{"input": "log_mel", "loss": "l1", "weight_standardization": false, "block": "plain", "attention": false, "upsampling": "nearest_conv", "optimizer": "soap", "beta1": 0.95, "eps": 1e-08, "one_sided": false, "steps": 11800, "batch_size": 256, "lr_schedule": "wsd", "final_lr_fraction": 0.01}
Rows from block 3, named by matrix and row number. Each number is 128 + 32 x the weight over its row's rms, rounded and kept within 0 to 255. All counts start at 0. After the name is the row's rms in percent of the matrix's.
# conv: 3x3 conv (model.enc.1.1.conv.weight, 96x96x3x3), inputs 30-39, a 3x3 kernel for each
conv.54 091 [211 115  93 121 134 147 134 133 166  94 130 155 122 130 130 140 196 118 156 102  97 153 169 153  65  62 131 100  92 167 122  88 120 172 150  94 129 179 143 131 130 168 134 154  84 213  93  74  95 123 151  55 242 207 133  80 119 151  93 147  86 142 127 132 132 129 100  93 122 109 113 128 133 106 119 126 119  99 138 145  92 132  61  84  90 106 132 131 129 132]
conv.55 087 [140 115 119 141 115 159 174  68 168 194 128 135 134 104 160 122 146  78 132  87 109 125 112 110 113 177 163 125  63 105 135  69 160 126  25 166 111 141 103 175 112 101 112 176 136 108  85  76  87 136 154  91 124 126  86 133 112  66 139 129 119 156 115 144 120 144 145 125 136 163 141 175 146 204 116 207 106 119 113 110 150 184  63 162  87  73 125 106  51 185]
conv.56 098 [130  22  89 126 101 166 149 170  52  86 107 119 141 152  97 146 136 139 203 202 135 175 126 145 121 133 157 170 164 155  79 150  91 147  75 219 133 146 118 138 159  74 176 101 109 127  79 112 174 136 116  79  98 128  86 170 132 137  90 130 171  71 128 122 112 169 115 126 212 112 132 126 161 193 137 114 202 152 120 142 169 101  99 145 138  90 104 176  94 117]
conv.57 107 [ 88 120  96 138 136 116 183 170  58 159 139 196 170 148 136 149 158  97  61  69  90 123  96  79 122 132 185  52  39  78  73  20 104 109  72 131 145 114 140 151 144 156 111 119 163 134 164 140 115 159 121 107 108 179  58  89 100  75  70 124  71  98 161 183 210 166 134 165 131 118 121 120 119 168 127 124 181 180  81 151 114 119 174 135 139 141 122  37 107 116]
conv.58 106 [163  60 129  98  61 107 146 160 174  96 127 128 142 140 154 137 147 130  70 101 111 131 165 127 181 137 144 111 118 139 151 161 139 150 116 162 102 123 124 151 162 144 115 153  92  87 122 146 149 216 153 188  78 109  94 118 109 162 132 149 127 151 125 153 112 129 122 123 124  87  97  94 140 182 177 150 102 146 132 164 119  88  62 101 139 151 150 122 147 146]
conv.59 086 [ 72  72  36 120  71 121 128 107 122 107 146 104 126 128 122 178 164 130 127 136 117  98 121  98 142 103 144 143 149 127 161 145 140 147 113  98 106 167 133 110 128 125 132 135 111  92 108  81 193 121 141 129 150 157 133  70 155 140 134 167 107 155  89 137 177 154 100 160  79 129 162 125  99 108  77 126  79 132 195 133  92 132 157 134 165 116 131 125 119 148]
conv.60 089 [158 153 148 145 126 147  72 120 100  97 115 160 139 211  61 193 135 192 127 138  69 124  72  63 132 167 194 121 165 134 124 162 123 116 175 162 110 192 115 165 121 106 141 195 132 131  89 130 133  78  80  91  69 102 119 137 157 114 151 138 123 143 142 109 116 114 157 152  92  92 126 118 205 138 140  88 192 150 133 115 104 144  89 172 119  98 127  91 127  98]
conv.61 096 [141 126 165 187 142 122 134 144 100 119 109  96 172 135 138  97 136 114  58 109  37 159 151 144 123 135 140  90 108 130 156 101 113 150 155 145 102 119 116 159 129 128 167 142 106  46 163  82  92 105  89 109 105 118  94 147 176 139 145 111 171 142 138 155 153 129 123 118 112 139 122 149 110 125 151 160 117 121 110 129 131 142 134 174 119 171 142 152  75  87]
conv.62 124 [ 84  94  85 129 105  68 147 150  48  86 146 105 131 148 155 146 100 115 126 176 128 153 124 124  94 101 141  34 186 187  61 160 108 115 109  80 143 130  96 132 142 155 119 176 103 155 129  98 137 126 168 150 169 129  83  97 166 114 134 162 133  88 149 145  91 108 135 102 154 103 151 153 129 116  78 115 171 114 117 105 149  89 132 118 114 149 128 123 165 104]
conv.63 081 [ 28 178  59 133 163 150 122  81  95 133 152 146 108 157 135 188 165 196 131 137 129  94  79 122  89 107 148  60  91 122 110 160 148 155 122 150 122  95 124  96 171 132 118 110 122 190 109 108 116 115 125 121  62 122 160 161 121 152 156 104 140 138 114 128 150 138 123 159 113 124  97 166 100  91  75 131 117  84 106 161 118 151  98 186 147 173 169 118 138 107]
conv.64 098 [172 112 161 112 111 123  98  92 113 117 131  92 131 157 154 183 162 150 126 127  85 119 105 108 160 151 136 178 183  73  97 103 126 190 185 147 108  67 179 116 157 121 130 154 122  92 179  81 127 149 217 147 111 148 125  82 148 140  76  93 117 132  89 138 125 103 113 124 121 156 156 125 108 182 194 119  90 153 111  63  98 123 134  74 130 101 138 124 110  99]
conv.65 094 [144 179  58 163 121 120 159 125 108  90 151 121 144 216 152 118 168 128 157 160 117 133 137 159 118 116 170 118 102 126 178 169 102  80 166 143 154 118 128 116 146  91 108 189 112 148  84 132 153 125  48 145  55 167 143 139 115 139 153 110  90  74 100 141 107  89 108 136 159 107 156 183  78 129  70 140 127  59 143  85  95 129 132 160 144 171 125 142 184 119]
conv.66 094 [107 118 153 128 146 152 134 112 131 112 146 146  26  92  60 142 112 104 157 156 127 146 160 147 136  33  65  89 118  89 104 140 112 135 150 114 131 158 159 155  95 111  33 100 107 140 167 159 169 171 134 133  92 123  98 168 123 129 123 144 115 112 142 102  94 160  88 198 140 125 183 130 152 214 125 127 128 154 124 153 104 133  90 161 118 151 142  89 109 122]
conv.67 106 [ 81 121  66 174 130  98 194  83 131 159  94  84 152 103 115 101 115 126 116 170 152 102  99  80 156 129 147 132 118 156  91  69  33 122  81 182 146 129 118 120  90 139 109 126 130 117  99  67  96 156  97 109 125 148 113 119  85 101 109 148 110  95  83 102 125 161  63  46 113  46  86 129 116 160 146 132 197 116 140 196 127 112 117 168 147  87 141 110 106 159]
conv.68 097 [155 113 181 102  86 122  72 129  45 123  69  75  77  93 117 146 140 135 125 103  35 154 108 111 143 144 200 147 167 103  39 144 140 182 120  96 145 164 133 156 109 126 123 119 159 129 120  92  91  88 104 137  76  99 146 176  96  95  91 148 107 187 123 109 128 142 146 163 134 110 126  80 143 134 171 178 131 140 130 159 143 111 113 146  93 154 188 140 113 170]
conv.69 091 [133 156 193 189 144 154  61  97 140  98 155 127 128  71 111  92 216 113  45  79 111 170 140  76 152 100 173 117 131 114 160 186 170 142 252 157 185 169 110 153 164 114  60 120 120 115  65 115 131  83  78 157  94  75  87 128 158 118 156 125  78 123  94 122  82 148 143 143 139 131 130 129 188 154 176 163 147 146  83 136 148 112 123 118 100  81 111 140 116 101]
conv.70 099 [133 255 139 189 127 193 136  44 126 166  90 156  96 134 117 152 122  88 121 123 143 105  92  44 102  98 151 133 108 105  96 139 132 157 134 107 125 191 123 137 190 125 121 123 123 106 122 133 131  82 112 165 100 155 143   0 163 115 119 122  98 192 136 119 128 120  95 131 127 129 131 126 147 167 141 167 130  90 151 100 145 157  70 139  94 122 147 110 179 134]
conv.71 088 [ 88 115 156 142  96 136 119 113 112  79  66  84 127 123 117 160 167 112 127  67 115 191 140 143 114 135 121 134 119 169 175 124 104 183 255 212 166  88 151 121 115 161 117 165 114 116  63  97  95 114 154 117 178 136 167 147  94 112 180 147 187 113 164 169 160 147 127 124 120  93 120 123 139 118 117 128 158 134 121 129 129 126 125 114  67 103 139  48 140 129]
conv.72 092 [ 81  29 133 156 162 145 114 100  85 106 108 148 145 147 130  91 106 142  54  81  86 115  64  87 105  73 122 165 116 104 153 114 123 148 113  71 114 106 155 166 112  80 166 142 151 148  88 175 111 159 113 178 148  85  98  80 178 169 120 112 112 148 121 100 175 115 185 162 167 112 178 113 112  86 131 151 118 144 128 166 124  89 144 158 163 147 109 135 127 114]
conv.73 092 [115 165 106 116 125 113 148 139  46 129 122 102 141 170 135 177 156 173  89  75 133 151 125 133 154 124 164  96 124 107 101  98  42 175  91 162 121 137 104 168 142 127 142 116 158 223 143  75 116 144 137 190 156  82  79 125 132 121 145 131 149 150 131 140 138 102 116 174  86 130 174  90 116  96 135 129 142 171 122 188 163  91  87 143 120 144 106 130 120  98]
conv.74 098 [ 90 124 148 129 122 131 134  94  90 100  66  92 140  87  75 166 172 187 107 111 109  78  80 100 166 136 114 129  83  82 108 144 115 134 117 130 130 119 107 116 135 122 142 152 144 128 115  87 112 135 119 131  81 128 141 172 111 145 149 136 106 118 145  95 116 127  59 128 138 139 146 136 175 137 108  97  85 102 160 121 129 164 134 118 142 144 128 142  77 112]
conv.75 091 [107 101 119 109 164 135 112  88  93 109  88  99 178 130 113 123 136 165 103  75 114 118 111 167 159 137 135  93 108  43  55 110 123 167 161 168 172 128  95 147 137 127  72 160 128 128 181  65 131  45 165 194 160 115 100 131 111 127 149 149 146 144 147 100 188 137 136 124 126 102 136 121 115 145 123  87 128 170 168 105 125 148  80 130 152  75  94  98 105 108]
conv.76 114 [128 107  56 139  80 157 194 110 198  88  96  95 137 145 162  82 151 144  90  78 101 122 120 121 111 141 117  67 219  97 137  60 120 149 175 129 101 136 126 163 133 128 151  94 137 125  89 120 124 117  98  93 105 145  44 153 162  78 132 164  70 189 181 127 146  99  50 119 115 101 138 104 151 137 163 187 198 114 136 196 179 114 121  99  65 100  91  52 168 118]
conv.77 096 [130  86 100 123 100 121 136  97 120  94  86  97 121 120 130 119 172 163 122  94  87 175 154 143 255 184 124  73 109 134 154 124  93 179 152 150  91 130 136 155  92 143  77 129 183 141 137 157 130 157 145 162  88 133  87 126 158 134 142 112 117 131 159 106  99  77 131 128 109 123 116 122 128 105  91 110 142  84 164 171 150  69 177  87 122 126 158 112 135 171]
conv.78 103 [ 95 108  79 130 109 108 128 156 145  92 230 192  67 106 153  66 142 104 138 121 193  88 155 151  30 153 112 160 165 110 190 128 120 151 126  22 132 143 143 122 140 147 122 131 131 154 105 122  97 158  62 105 125 156  97 114 113 121 120 119 148 169 116 142  83 133 151 120 127 155 147 157  75 110  94 110 127 113 143 116 142 121 122 134 137 215 139 126 165 136]
conv.79 082 [137 142 132 151 134 102 140 157 142  74 165 127  85 155  94 145 226 255 204 173 197 158 149 187  74 124  73 115 150 157 172 140 153 122 174 207 127 115 129 122 115  90 125 122 139  92 134 115  90 123 133 107 146 142 137 146 161 117 122 134 155 160  94  87 111  88 108 102 106  80  75  48 136 146 182 156  85 131 137 149 191 114 155 158 130 173 169 125 117 154]
conv.80 083 [143 137  70  45 116 114 118 138 165  55 157 162  95  92 126 109 131  96 165 141 144 144 143 217  94  98  34 129 115  86 121 142 156 132 158 188 135 184 158 141 182 131 113 101 126 105 162 150 156  97  91 106  78 121 119 156 146 142 131 101 104  91 117  74  72 109 110  96 107  99 139 163  58  76  21 166 136  80 166 171 114 121 106 135  95 107 126 130  48  89]
conv.81 126 [154 124 119 111 120 113 150 181 122 128 101 140 118 135  96 130 155 114 113  98 154 128 110 127 174 127 126  52  81 186 119  93 145 177 145 132  93 142 107 138  89 112 115 125 127 133 148 102 129 100 142 150 111 138 126 117 159 126 155 177 144 161 170 136 134 122 149 159 135 121 154 159  88  91 140  92 108 153 158 152 130 155  96 123 141 148 101  96 157 159]
conv.82 084 [108 228 138 129 202  87 138 124 140  80 147 104 131 100 134 136 127 113  91 136 138 127 128 215 164 121  97 139 160 127 140 182 174 131 147  95 163 140 146 139 135 116 136 107 116 149 130 132 109 113  77 110 159 170 118 126  95 133 126 113 129 100 126 108 115  84 132 130  98 111 154 181 183  96 194 185 161 142 183 178  64 164 159 131 126 123 106  69 115 102]
conv.83 095 [125 192 178 168 154 187 131  52 122 114 114 127  81 133 139 107 110 107 164 141 145 162 173 128 165 128  66 155 130 112 106 138 142  61 103  87 101 123 145 123 125 125  90  76 144  94 119 174 136 113 101  80 128  65 111 125 136 120 136 154 138  76  94 132 139 148 133 112  97 108 134  83 161 163  93 148 129  82 192 161 173  95 152 148 106 114 153  90 133 131]
conv.84 107 [ 21 103  91 145 132 142 109 119 113  80 119  94 140 123 103 160 173 166  74 102  88 126 121 167 136  94  71 147 213 160 118 139 164 147 124 159 128  81 179 145 180  93 150 171 143 179 128 138  81 118 151  90 114 127 142 105 132 129  92 159 101  66 126 110 100 118 130 130 110 143 119 104 134 101  82 138  96 137  83 127  75 101  69 122 154 165 176 146 177 167]
conv.85 091 [124 135 147 134 142 131 115 161  82 167 159 157 102 165  97 147  61 139  58 118  96 195 121 165 106  75 116  98 115 145 118 123 101 152  75 133 161 151 112 128 145 110 131 117  86 118  56 109 159  85 119  82 201  89 126 166 118 119 135 113  94  74 131 158 137 169 135 107 135 128 130 102 120 111 130 180 201 229 154 190 115 146 126 137  80  88 101 135  82 115]
conv.86 095 [112 220  39 139 154  91 135  74 175  96 181 116 155 103 109 135  51 101 108 105 160  89  98  92 130 118  64 163  89 110 123 141 130 177 252 189 130 110 124 115 150  79 111 163 163 121 126 137 135  79 111 134 142  84 180 107 184 133 151 146 112 134 152  92 127 115 113  81 108 104 111 138 111 105 126  97  93 115 128 138 107  99 125 160 114 125 112 127 118 107]
conv.87 094 [124 125 239 117 163 137  87  69  82 168 173 147 116 123 211 119 155 139 165 105 107 113  99 143 125 133 139  63  68 158 186 155 104  95 125 151 128 113 152 113 151 193 134 111 197 110  66 105 143  51 195  65 117 141 115  85 138 139 107  86 108 132 140 131 150 158 109 131 119 138 119  99 131 130 154 113 117 118 155 121 117 120 179 151 164 133 138 119  88 141]
conv.88 101 [ 97  97 128 111  95 107  86  73 104 123 142 140 142 132 127 133 129 130 161 179  64 149 124  78 135 121 171 116  95 115  92 123  75 147  76  86 132 191 118 127 138 124 104 125 144 103 128 152 156 154 143 111 135 166 129  88 135 147  85 100 111  93 125 138 108 110 144 129 147 140 159 167  83 127 153 101  72 156 148 101 103 175 200 174 152 181  98 123 114 134]
conv.89 109 [ 96  82 126 125  92 113 120 129 173 104 115 105  98  77  79 164 118  82 190 149 101 146 173 235 109 109 113  84 143 146 129  92  98 168  85 144 118 128 121 136 142  99 115 145 191 129 183 176 124 255 255 129 194 255 136  70 117 146 126 133  90 159 133 147 161 164 162 177 118 137 151 153  86  91 117  63  93 153 119 110 101 122 127  88 108 146  77 102 104 103]